python train.py --arch="dit" --model="class-conditioned image diffusion model" --dataset="drawings of small networks of dots and links" --train_examples=97500 --image_size=32 --horizontal_flip=true --conditioning="class" --objective="epsilon" --cond_dim=192 --targets=["dot colour"] --num_classes=12 --cond_dropout=0.1 --norm="layernorm" --activation="gelu" --mlp_ratio=6 --head_dim=64 --fused_qkv=false --qk_norm=true --inner_norm=false --moe="soft" --num_experts=16 --moe_every=2 --expert_mlp_ratio=0.25 --slots_per_expert=1 --shared_expert=false --patch_size=[2, 2] --layers=8 --width=128 --positions="learned" --optimizer="adamw" --lr=0.0015 --beta1=0.8 --beta2=0.95 --eps=1e-08 --ema_decay=0.995 --steps=10300 --batch_size=384 --epochs=40.6 --lr_schedule="step" --warmup_steps=1030 --weight_decay=0.0
Rows from block 3 of a small class-conditioned image diffusion model, named by matrix and row number. Rows with one number within an expert belong to one neuron, the router's apart. Each number is 128 + 32 x the weight over its row's rms, rounded and kept within 0 to 255. All counts start at 0. Numbers have three digits each.
After each expert's rows are labels from the 100 images, of 14848 (inputs lightly noised), where the router gives the expert most weight on average: "patch colour" is the nearest of a few named colours to the mean colour under the peak; "peak at" is the part of the image that holds the peak. Only what is clearly more common there than usual is listed. The data: drawings of small networks of dots and links. In brackets: how many of the 100, against the usual share in percent.
# router: slot weights (model.blocks.3.mlp.router.weight, 16x128), inputs 0-127
# up: expert up (model.blocks.3.mlp.up, 16x32x128), inputs 0-127
# down: expert down (model.blocks.3.mlp.down, 16x128x32, transposed), outputs 0-127

# expert 3
router.3:121117131136136123065161152154126152138120186166130066149137126088132119089137078138119168095192116103131083110126079114098147123203145087116123121130167111163084107072196141159148111182084112134192212147133106175122148090151129149087133111111140169133169155090205122150083104097162204114133129150084161108206125112135060142149150146114109112116103128168113143169085139144148135135118
up.13:112143136165066127113109195096162132139145133093123087146102156125213163102165100140146126173104163091021151138157116137126116166153145110110133126129134097083113141118084123122088103116126117114133072138125106125105169137139079097114138067147057130071099089166149173155176203169112056170087096154110168179170171103114123133175109086132141136111114069112105124123113129151132161148168
down.13:145087142122142137172093172075142063133132127076130100128103160088104164059118144105159138125155159141174166160114126096119123132099131126111101101185061179090104122139178100117106103134149159135121111107093144163041092102119146067178114060070138127074150144144093122181133194100085137160103118125150095111107083156152092099161074151120177133098113113133056138110103137069151124151113
up.14:174169120151144124124122070114109120113086132114114137137110049092036132167135118121084127140149092107140112116094180142136098121099114142159122130147158082170108102177120141142138137120127165076109192174115192106137139103112148079129166170220093073134089054112128152122141145129116105151159148077112152132105142181146194113153098110132130142165083121151075138083084168160097095067100
down.14:127123121122104132079150152133141196093113093097114169131126056120132128172135185156102101104120097201143114129190199129109091136175102077150109047098105101111131166087177100134081112179114118153099123166123135113147115083138179115139078142118130137114099096125147132095131137238138146201144121093095099196127111049117176095091116133143112128136093156125161113146123099127141140151127
up.15:205131196123139168124085041075136090152131139151087163099109155125138101105165077112161160123183118153123133096113114158106126100144153105134165181117136171179117098131118087115090143201076123131106126107109095118133071162156147145158205202110101136129133134181141156129108174113166111083113155118185092087078130128084108130138116178142093133138107162125171087142173126191130136134158
down.15:097124199173121122118101100184116127135146087182077199117128167201139162152126123194146191130120089145106133138184188163122116079136129146142125115106141126164097174098100106147072095154149131094092148149088101088148078172133097133076086200151118096095155139179141094160135093146097115166086144152096117133194163086152131097084084159158128114129127102127082151144162149111117122089108
up.16:169152145168121115119038196168109095122112108148086112124116066130136108126120095157137160151041172094125129205092105112175103080184104139112117112126148098066150159108110137086121142096107092079159157143102170103156123146149151067130169205116140106142156073073117135144150080141145130159156149119126126142152164125075151098162101085148134161085110130151177157081132108130150075095150
down.16:106169134130146140083179147140096145092144138152131092167108076118143134139096103088201087125151108162119132200112133151164118154068126086126089122121135157112138131131138074080101143154112103150166118202153140150145109186155095081122118213161153077094085130167084104187140118142119100123059167072138160143133092102147137126104130144118108087104089108153118110089165165050136183179132
patch colour: grey (67 vs 31.5)
peak at: bottom centre (47 vs 11.7)

# expert 1
router.1:147129154147178113101203121138094162138147201118145053116133139146141092072158113101078139107133077119127112070151095149137149143178121098136141076136139069125150137013132173138101104085133091148077210164116095103112127086141176124134130098093144228152143115114161134145152108169120165170099127152106118155134132132112141128130103127080113083154147154128133119162070135170141162134124
up.2:161165103158120225115126151145146127138130114176154143112113138103109043116131105143131170239053124166166155118063182100136155096139127170101124077126108128138111210074095168138126165100121101085107132141164096113149117139151117119161168096075108089155154140091148126137110095134100112116138159088207135126173097127106149151107141103133103146122134085146145138165132136145114165104202
down.2:113082169116097072173085157129120092108157129163170112154131137140124223087123142145129139035162128099114137103169174104119160146138100069144095192164150138124081052164079171173063116159133166155074140172058105134147079123120137128097105157196132110117120124142089124131159108112184142106132156085113130108115116133152126132088094114121157115132174124120141134148110140086123074119068
up.3:184157101179143117128120079163108152142097143149113131147121112160153170119173084127124113067167154142074073107141121225137077146151135183110127071127151150136077153125098165079161079090136158133158194129199190163164138140133146113154099066140077139143139123104059139097165116104157110127167120182121158104126173093172140113106134148131055092134129146146118145118087113147092155129144
down.3:118082134191145134110115127157138129140111155176131167157111150136120095072136165144157136153072135102117149093145106188128137174053124087152136205106106109134115110122069113115138202146172100140161105096124093148176102131149136108110155119138123149139068109103145093109053103147088081197084098144147079137147044157108163139110139108094194153098113141128146117104057099074130088121098
up.4:099157154120127148098121084147109097104118119078131121153092118087139103117102087111126080192132080135064112102086162149145100196117164135151188132120130115186136196133162153139147115105149063121147138085155137079166092147086119130151171101104138061126117124216183134157156111157130141175101158131203116088112108109173120090093114158082142095071111142172094128134108195087141117125157
down.4:086103161085111143144085106119152169132151125172130068176097137105130167165124137148193097070091102132143149085147181154104129154123123128127166153116128124132130110097110135153147119151130161159113085131116167073114109139129111148105130080155125090105095126215097195140109116122146169221103130100093116177157117132109086111131136087153117153089135114193156171164110000126129167132101
up.5:099127166164136155130091100089177129100111153179160141123086080152132085090116056095139151164122095097120149151154138144144152169135091162142138139093101096155102123126117098140114123201160159102148150123058134091157123176074081100115214082128147121176142148197153123197154155082155109111054108081132160130115120107162168103105104156086130104101117100118118086132103107198189130127127
down.5:136123132139147134037118138135087140129112140180139076145113070135176134165199151152183131062112125203114117123122157139126121154117179079142140123102190172183151124126145144209122106118089138140149080121140127096137086152156132130118119098134138098120100164180126059124095151170085159116057098045148110107136138125142175096137099112129079156087141151099133180155095113137087137080150
patch colour: white (59 vs 9.2)
peak at: top left (31 vs 9.8); top centre (28 vs 11.7)

# expert 15
router.15:136167139085132063109107188199133188128107161149154074134122108124099116092146150171170087100108132148162163081116111162078071123115130099123108159126106052185123158152112179103109082149069089191064182140155082137127146094176178096098138112145122143098099131135141098153081153116119168102167133161141136167127133096120091072159137094181176129125152094125120080124094122164122094143139
up.13:144149036121126164118117142159148160190119166148134103150140139134084172084090125122109169079070141114165099221115149147104132111099134158145114135118168166145133123154125115192091121114148190109164123123153139114099140147129101219119159125120153126144107136025129144211107116127159082110110132143088106060117106139161157118214127129120141142152136114161118123057110126089128108123093
down.13:153117088177076100155143154115120091087042110153107128112148145105185090076114136141109135162201152152117128203142131154100063197160113139100163106132076123134146134118208077169128102145101102177184152115160135103137100172123152170140170107106148076127110153067148119140109131116122073108122088118125176168102168121123153089191093159167110102141117141121139121131106146146078138072154
up.14:132151090118110111112110182090102143155156137146116105136110121177149143077095066136104169082158101141142050158134135107162146155128132075133120083125173187127138133099128145130107112129146203116161120046099118115143124170145174157053133085087127114092202169211189138143149149067189111103101146146131170160110102117107132130156094121126121103137154082167106114134076134112138101068096
down.14:131141131119103168107092142062107080112092120094130085080116114146107115106091130099137139122109123133146201131107131110151128170087089162067112092133073137115141128142124118166156143143080071133130128085120123143148106189084132053175094071138148121142078141171111108121115140126067113142067097121110120014160190115163137124203111096073126149154127103138114106140127075096137155139191
up.15:154144104138124135112162117109107131169180148140033067153124126144135171073151147110138153128124124072132044145142097135143122120043159097171147148116138190110132153113121140163105122149116175113149157105107146110144037170112128147114173030127101149155185140126088104164149173094074126082110167065173161141126119124104155114095094170136069117135139077135117141131098134095131120113106
down.15:091151117183126201107164103115119109139168114119061103153107169095137121082147164151149166114169098134175097153153069140093135120118119161133122122101097177165174133142166117123127194116141107186104120110086124107135085137121129067147105073162140095100093120083153096180091152121119144162048082114059148115164181130154148117159114165153146146084163178165094142123112116092165192076149
up.16:168057108098127124103118124128094123163112093174154126105158144079163105141160134117075124095101149136135128170144158100088106141134114179114123118125128148088102156131172098126157117089097144182108145183140168074112164100123150178130144179140148107124152112076090167130137119127255148113138224097078137108145152096194148130176113145113165084146138200172111137130114170113125155102100
down.16:117189089155112121150089169106135157124114051131079119133105127117161123134157099122188152206110165135163087171092162108131115165176146080151117090126172132052131131162149128166138146159152149088137129137123156079107096153139141161156100128142151182153077226122158103092146135113037092145154183106139105098114088135095158115125182143093144157145143141146162101125138115180083078146153
patch colour: grey (88 vs 31.5)
peak at: top centre (41 vs 11.7); centre (39 vs 14.1)

# expert 12
router.12:119132131133172147105133130200102101158028118188116124109116111111158136130174133105121152144130134115137106131136115087113102111186129131123115125141173116198127140034173125126089110078114155153131176108135089142168149081096178140132155160133138187094140137123173141174161115074168148145116175045094154117177134149137132125116136074119114142156137111144070126214058103180153141110141
up.7:065112069098121143156125162146156127124088111139100133130113116119134108101162065092120082145163166133113141164110122116118125082109132138191205182111130102193145152080133128101118159171160140151118136144182155117127139151141161071147106081142168125158166140123132152113103144178104110104141123200077195068141141135157098037092187115165097124136158181134084201110106140095124102097096
down.7:091100092116136144127118158163107082160147158120093115111114097066104160134127190220109093127138119093135127164175132180091156070145118139103133072133128156135131106150111160112163112118091147110096140089118131170132143151120176076050146044166111142080082143115139089133128150136133071135143135148163120158126088124121130202124146075086181136179119160126206146165059129168119158142114
up.8:119117121192132153135180136152086125169111122119130128091119120099099086109124067151125125115128173068124121152179123115100077047081137133140158144104148121183169124172153083127094112156106170085138089163082112110208134099149077128101144079108190135210152106146119149178119115145075114134140132074119119156090108108154117060094127180150091136091119082135108134167164150142113144099058
down.8:144125130181159136123160189092115077154079144085082168128136106134132159108035108067169113165155162130153122169117140148103149123177148105177170139104042149137094106101107160134208170149059120165100132140154123144166159086141139147144088084131106189137107126181141155150091137194139099121165116096094154131118154188152138197150110120115105111161117073142089149134138095123141106130126
up.9:136116106111129159140073134184095085148141093152117087164149085136106080129153080149132158070081224088170124116152125061098118109167134087183153138114119132096133154127175078153082133180104103140113089135170169093135133134136153106109120231126158126171113189100138137138096080180146150106126133127113112095139142121095156149187189040107117120113115160128126104108165129102132124136093
down.9:124145126140150115170116158153128127115178176168117145081129100155087100109153170196188148164156162139144138192140147112143077089077114141153150164080160153148095105179148095182096157116131141170161210119097128186164145142119131080106211184150076108080130145101075094111109100165122161152095127111155147179159159124156127156171136128122122132119115124197137147161158146121066169157133
up.10:071168137111093098136062166181138132111112156103117146152138106139112128126123111156139190165077148117162124134131103100119141113105121116113147139148105141107138167110113149158075160133169097189105073168104166120191086102142104039110173155114105121162121118166173149155152148164105193150139124147124182122174147140144085077146132144143096158153131244193124077180115124149172126131082
down.10:177049101191176131096075129131148145135083146154138153180110093130108150110130140118114169128184110120098126129107119133093090187180117150156126118119154134133125103166130125158076123134108193065118173145123057143191120147135153103103128114116042168168113186084072106113136142129172205180138114110118097148140149136106073141106133142124099084133107153163140145193091136071133149092158
patch colour: grey (88 vs 31.5)
peak at: centre (58 vs 14.1)

# expert 14
router.14:151101091104170112081118139156088142119114178120209084141095106102132112129152128224067124113197095103129134049105095103161114140167133131105156115141195117142106179082178155166181136108084105176074133146135133126129137123124149147127157128141124190172119137117114171132162106138099135144124119234149154135114140123153135132179139126109088089162086146133180142107073155078164120125135
up.2:110155065123170146105111126222121126103127153130190155115134119121161150129069138152153157165127246157132079150086081122126125157107108104087125115149116119129112141098128191172104136155096101107105172153156111105129152128104073125135136066107073147143129152162146138175089076101134111132139101130114087163184144133057148108119143200146141092080168111094122088152053121101124111160129
down.2:075131110105137092118130101104100150149154136127188137119092100109139089066075086078122146081140246130103181132153033125171116128161120114134117129117136148147140141171158180138126110069047130147079147163111144141099158134158151075097135102142063165115125108161125111112149107110109090135094165138151159143073124099198205119096139167125103125103095130105152142118103127115141165093134
up.3:177119150123090139123165157104154090133152133148133092124128164156091144144140066166139206087112146064091120171093127089134136142117084103194132142120139158117058082103135146147112151165103158162127099161120146155178097167148130170149185158098177126113133176116185155153111095081165112129071141128044178172172114129096089137128085133153134076147114157083107092180134092168113155172139
down.3:132118135096136131155135165169128195101144118129145042126131196149135105140128166082109217145106166150117123142162138090111087108102180134085162126095098138134129147142124139145138129082169123102068144128151112156164108173129128174084090118184131127127102142110121131151176065149090114105084173126161075106113171161130077096116100137082142176151183177127130190154066210116146093149111
up.4:083037241113105126178103079070104138112094108146166118140100120103101126169117118079141077097089156101085104114141123147120143131158118126113118152118145182132116116166163095141143150106132149107128093137135088116130083120092173104119157226154146108109123061142100121087140113151126170160111117140093150131102117186108152194132106141130132131038104125070155105191121132144153115092097
down.4:133194177111117099070077088152084151078107131143151130120122096164185096225160137164184124125163147095134114104096123138127093115112149165117133108080127108139073156100079137179161144110159138183100119129179161123142100105190108119119107151068105163122101143129143138093113170083104173200140130170092100142147166114153142059167124088145088151097150131173105157171107068136141104136118
up.5:114072126150141100120172093092119160171119149179113093147155178134136112184132089131127176122128163097106157079169088098164117150105095110138109162110138171116190133136141150138173104099094128178124082194156071070117095162070152101092132120112117133084101123150139121049202101113101136137140116110141141082143145111088149179128113150092054142096151103098160161198095161152158165108080
down.5:161170154147124137168120111141159078103147095116090142111211163151110174172131127160139212111130123187122105102107093131188136103130154172128177144111124134101113112143092155114144202111191158068132190145185142074108134156172111116114146115115105133148134097187081155120080116089160118149174105137102183095105123118121130116119089130160169144112151083088096084145084116097094043153130
patch colour: brown (69 vs 23.7)
peak at: centre (38 vs 14.1)

# expert 13
router.13:152146169161126209104107135101128088167085138139119122187190092125145127131136161151154155119122138127139086089122097112152139131155108064135118065131143163134115149135088117167201109077100073131112162136154116163077126131150166105161123145121134090112134172187123132118027074126137136166132106074095125147160167082131102158182183099138112144106141081177166107152065190117120183131143
up.2:160121113085148122200133110125091174111121115141154146117137122128161124239096161151103175097115138139119150124091137156120147124132154079142122092124127138108080193126093170090135164134168177175085143138152182160075111073198119159123095104116123106147106145190116115069130132152141150101135107182121064089159147150110111167120155090140088110067124181117165107135129133193074079174137
down.2:092111161109088193068172132140154110077105101110149136098132094136120111165108100128133162107115159100120085115130132139091147162095090179081141173100177128125092141142097186108186108130187108100138138092125128189136133090123145159110149152163125114170171076136126183114103078155177114132147122127070096189158117112152035142155147125144137145113133131140165125109098118031194180149083
up.3:086155141152100154163125152104077127137153106114101093141092135139169139149169240175124115149150167064076132114160117126074128165175123097128127085144136153064106106155128103116152182101128139111133087177152149130171104152220114090136126145028152123109134138107146127150150122158113176113137114148150126060115180165072090144121126133100096132105166077140199116124099118141105133163099
down.3:141136125151153134203166122085079094121116115099118146117145128115136140156107069141166149117092124138095119102043138105128119154102112163140169166146118125072123178107170129149152118085175083130150156165094130155167157172113134067098146111091133140148129116085169094162138045025128175077110136163112094112060089173111086152087148116112188159101126111168111114084113108084117100117154
up.4:115093116171187120080123155158152168173094154149132127123154195154146170090063087093100156098159150155187112199167116168143052106127099170128116115137127123107162129192098116110123062167126149117135162136132137098114146120149074131177139147115153122141186146159163126144149100138068071090100159130124151137117230124167112138104099172177121114109113064123098072120134138127124166137144
down.4:110188083158146091130104167116146080150145143087118172193162165120096077149068047143100106145080167145119140160167115143177147058088123113148173104098136105094133158045075124168156170149100139111102113076107093102110084092090168124076144116089157142090157129156135136116144144106152066114181135091124149079130104150083127080154125122121144117133161097090162144121159128155146120082090
up.5:133144150131145154116111142113061118109099080119140064130147108109125066116156166200124124111134142068094138135127119112173155071086178142147165181118175118086115122094139086154097188134122134103104172177077113071157143112096139043123157118108088125055078156155093108098124095144091102165127079095165113162122164126151172132149119129096140148163191081134149094136104157083120123062131
down.5:168121137144120122096128194142125109079060166104167119132173094115150158073146151094149202157145112091071200147109170160171160108152129106151153135182132125084135177101107097138145092146116125195116126161140144137153129123177130064098183084116134189147131111115117133129172124128171076178080139097069142109140052144114101141126101118135117135184115150224151157107129114134152113147130
patch colour: grey (78 vs 31.5)
peak at: middle left (28 vs 11.7)

# expert 8
router.8:105165052116151108113163170157101122126088163123164110114162099134119117101158135166109140119145104162155164134174139118097140137174126113143129092125133058147110229018115189134064135162127127156086187135102105124144105122172206169115115141107109160133101123147131149149130141127105082068197126122196152147140171099111161112153157128076130100146121105109149107147075151177117121130162
up.20:118157112196062122112128115115147100162155135056136119120164117142104128185124113136116214132109085158143088136130121108154141127134098106089125095115179170138063106118138117126163155122123160092165183157137122115187101140114130120194175127109158097150165157116101161105136089168230144099072115125175083161157089140152112138123129138143069084140124163114188145171138134051148176137159
down.20:155097111155135104109093142148103162121138092088179134134160114151160151219111134126183206147096089054125114142138154157099143096122154199117131145138100088137143142149129106133176127160132082157118110166124123160228109099134158139065120150133158105157090087083185126082094117075051143092110100073084140099129149120090096137108158121130168157098133138107108095144149107167126073108092
up.21:106084140137151138114117208148096131164126153186129121171115116078115141138178110148128143149146140103195129125201121108069151152088222079150122105117133051129117124116101102118083147128167146143115114145121127146142093137113166105144185160133086100149145089153087142100161125065157166119127198116136167158124109157105138182086129076122125098103135143171181186147118092222119119118100
down.21:144164129148076136130135187155169182110140102125131126136097081148169125126166137103173131108109124117122097103090110113077149111109031169135139175084125166094107154131069094052127182154128104120134141125144145120108096136171139118093086134076102079148132126129116160114135125169143141099094153138101046126111177078103136089104136116080140075097208125125081113145137171078179202150155
up.22:209139193099129157130137128138072123140084116118112141170146109153141136095174128102109081157111141152106056144113083167138123082218067096129096091125121143180102130136150097129145136115075010166157124161164173187097165147139097126087111136158117143095169155119107104146138140138184132135162115159145180127137138110082128125162113115116128139125156104088088093154161169076125172107167
down.22:097106147078111115127192134110201176105081110153093144151107121140078102094131152129130075106147140178124183176111134132150142114151206098088108136103143120156148152160186101120103174149080138136088166162147107158127123109156121189183129112122148192148128104081188107139153140123125089127179098137111086140146129191140157125182172160158147066125162113126187169112150113166199112170104
up.23:143111161107122109103092131155093136134139127121176123135153140111139114140118101192149183082155158182145098109119154129171109087175113077055124096124143173137130103080133117125219114115091025103145119154106092140135113173142151199101113160124097126151160074137115134120131105246140094137170083132052091108156122109119148132117122165131123121126115095087172148115155106090165168097127
down.23:121178121107116119140118159116110167156188159141150123153131177139147150154142112076146118157135140153114130128067167143210170060163122131162140110102106129094115219166160086138179139067075104126114179165136087108156103124158110169217163140103101161144142150105174141118104133090126095087184072107153166137170076137166154155125089155119128096150110096150112107063160126156141096165136
patch colour: brown (51 vs 23.7)
peak at: middle left (30 vs 11.7)

# expert 5
router.5:156108047110169188095232117073136163124098153098188058122115135184167091083149088144119181084134082046106156126154153085132133155133128119135125101122105097126113115037172199133111119143158136125137165193104130107138131108150123142093132116157104161142119148104085106119180078113140164057089122147103157124075135126127129133138145136143118111158106155089151105135117109110136157133134
up.20:083148168114121170133102107099098081122126143188101122127121095141142105102055171095115096163141146094126147141081152194098090091152114143154196162126143097121157140150102111156184113138112199090159162071155128117146147164116133130104149124084135118116172156168123104142133160151122147138066154146099165176101123114047164039118114138089120088091097180080098197153158125172149096122102
down.20:132111146133149082122164102165126154156117131169069146113103111093125151103107058159145088109119145119100151152169159142119142118091103158117138102128102197102113111108127134158176153089129066151208077049093175128127148204154123124142129150145137113079095126109121167132134139066124135125060128142171094104138159114158143177100084159123121152109082214138159062138149112096088172157188
up.21:151152179193118138147104070084166145120094112209149137084162116161133128111100091130128105095143142100074137114138102098126135143118187183071118169122075172161127153174160071065154135110132149068148112122098098123078121089115153150113152118100136116183149151167153127113111141094083153136068138103103141131143133161158158154166141185170133119071115083123156099241126107156111131112124
down.21:101091117162149115148097087122100154099104090206103150156168107128153149112159080141093099173107111119171084138107126133082089126075149067151134094080146128207143116077173152118077149121155118156152141102160109106163123131181117116139140138143155071131115143185129147171109138136111096101052148043162105093157117115146189129139117122099090160156094069117141188185117150058128145119119
up.22:099137210076110067105095180108091129118091090111086144115170083136101090145116113116132160107103183141196132090172110139113096123136072056060104115143161137172134138146141100135119127079167156080159129163128102114098137165092146158093150150173156149128158127120131130060151086150097113145111105154105193174142147137120156114108230135103153136118068129104138162096097131146160096099093
down.22:136079143183153145120134105128094218141152097071086115147121093161097145178154105115119133154148156127103088127120096115115120170201140185218118131133110108142140120126144107120144124084063081179185146140121102152091121171137123117135172156056124198094091090091132160046076123124182149118139127134137083082140142139141173166113130130156113105107116162117113105084104098059131122137134
up.23:133153120137153119137108114145141074132147117122067172149110144135132219045058129092112192140091171140143076123136151196055127059154162141159138150128159109174112181116128151144105112144149124175135111157142120132176125068159104112136145129140081101144126120146133153136129116129216138135124099184168064168146124119140130180098146137077130167138125126079176106098110086160138074121172
down.23:144095117186099193163131082126106150119150107118049186121095164139131054054067138149121203135136152165104202122147143195083107085148106123127131123125117151111104072141136118151114155114095125104137171119168130129159108097092154110127114131123105140111118126148099130127105054090080163115097089185100131070124105128149142099100137117172118045138081154106092147125142181102086145117095
patch colour: white (89 vs 9.2)
peak at: middle right (34 vs 11.7)

# expert 7
router.7:156099125168130143103092105150106150169135135081120173140094157145137099098138131062192078102182156136114085135130134096118082103162150114110113106167154107140182132178085105143178077107088101126169112098100075168096162119125148127170099119123164143108084122096134091084159116170093081178057133146100132180129075038153134144142127149116159135120172163084048105120161140101104087101129
up.13:114128126110076158109102115117061066106082099069107121114145136106139091141125077158137170040163138111145078095135055081132156156092080126138159164116144122147110171170149125145181124122126089172100143103082082099132041128128097133132127132076154079128112156159110176106145100115120132100142083120165143124179107123119140152113123088083075124133072160093172153107119188110185159089100
down.13:169145138097120100093155091103158109223137101109075171105159216139154153120178154129167122135063095101085158135093059141138073186156121120111141064113156128159177114136178093109108195129099088101119102102122104149138102107133180120142165118117130137137126142151174128126092170196143143103133136102130069123133148117108151147122141191103189131121124100130129107131142113105178068060138
up.14:128132135101134132124126154131169133171126166179133135173130091124094068189153195130119128119167137154147125127125161196185176094123139162199117150117083095160132143125150146029123090127161162055135169123146167155135112119135126140154130075128070167123159138196126098117128146087137187128181135127117113085125152150038179129140145153116096154152131126175105095160119109142092161196132
down.14:155144130126183143133088128135121109142113132107097103174164082146149177168066116168074088133154146117091128156141187190159123113158147133092106156088200150147092191135192177121148141121142080202107112120124154149096092078169155151152147065128094108116111104138160120178141121172090119158157120114142125112143093090215152144115099138071151100166130087141170163128120205141141150094118
up.15:186092138150119123111092101113206144187106164147156071148127118089127087107254130132125111090126073173159111168159131097144180157196094163109141176146108126147069104122192116093100128160141140132133140093131122120139183141128075079160117082103178139117172173121102101139132157119127124127165096150100084065165156193094089098130106154129133127095144120148124134137142125158131094147150
down.15:126135057176116123177162132122109135045041091125121077178133133132111152084162117111074134128156116112137153186100132109139134134090191085110168119176149082104102128140178108102131166136191090099102117131119082099127201113128167139079094116142166117161054138121152124096121163052174148124120100144122146122093157073128087144102122150125097161127161148109087137176162118106091159168126
up.16:140168162119145103100137128159119126105088147131082102129134065096162182073134109089100126146147173134157097171117135148116132126049064110111123058115156144135097135144146126144139178124101174102139097104107093105110112118123170183117158065113107077070115126157135152126089148136146171093185093133094111105167175176135165150101090107116147085101076138139235138058117150095158110093096
down.16:146093144153126099086143144145081133130186153142046163186147112103171111138164138165179136141090183126161111097152075054111101141100133116161084164133091157137141145146170131149097088169165179110143130089132135152117157132073084174160149149127117079159163087083108106116091182087114141091142115109128086125103103118126204091108081052155132155108100131175087063101167115140136129139121
patch colour: white (70 vs 9.2)
peak at: top left (26 vs 9.8)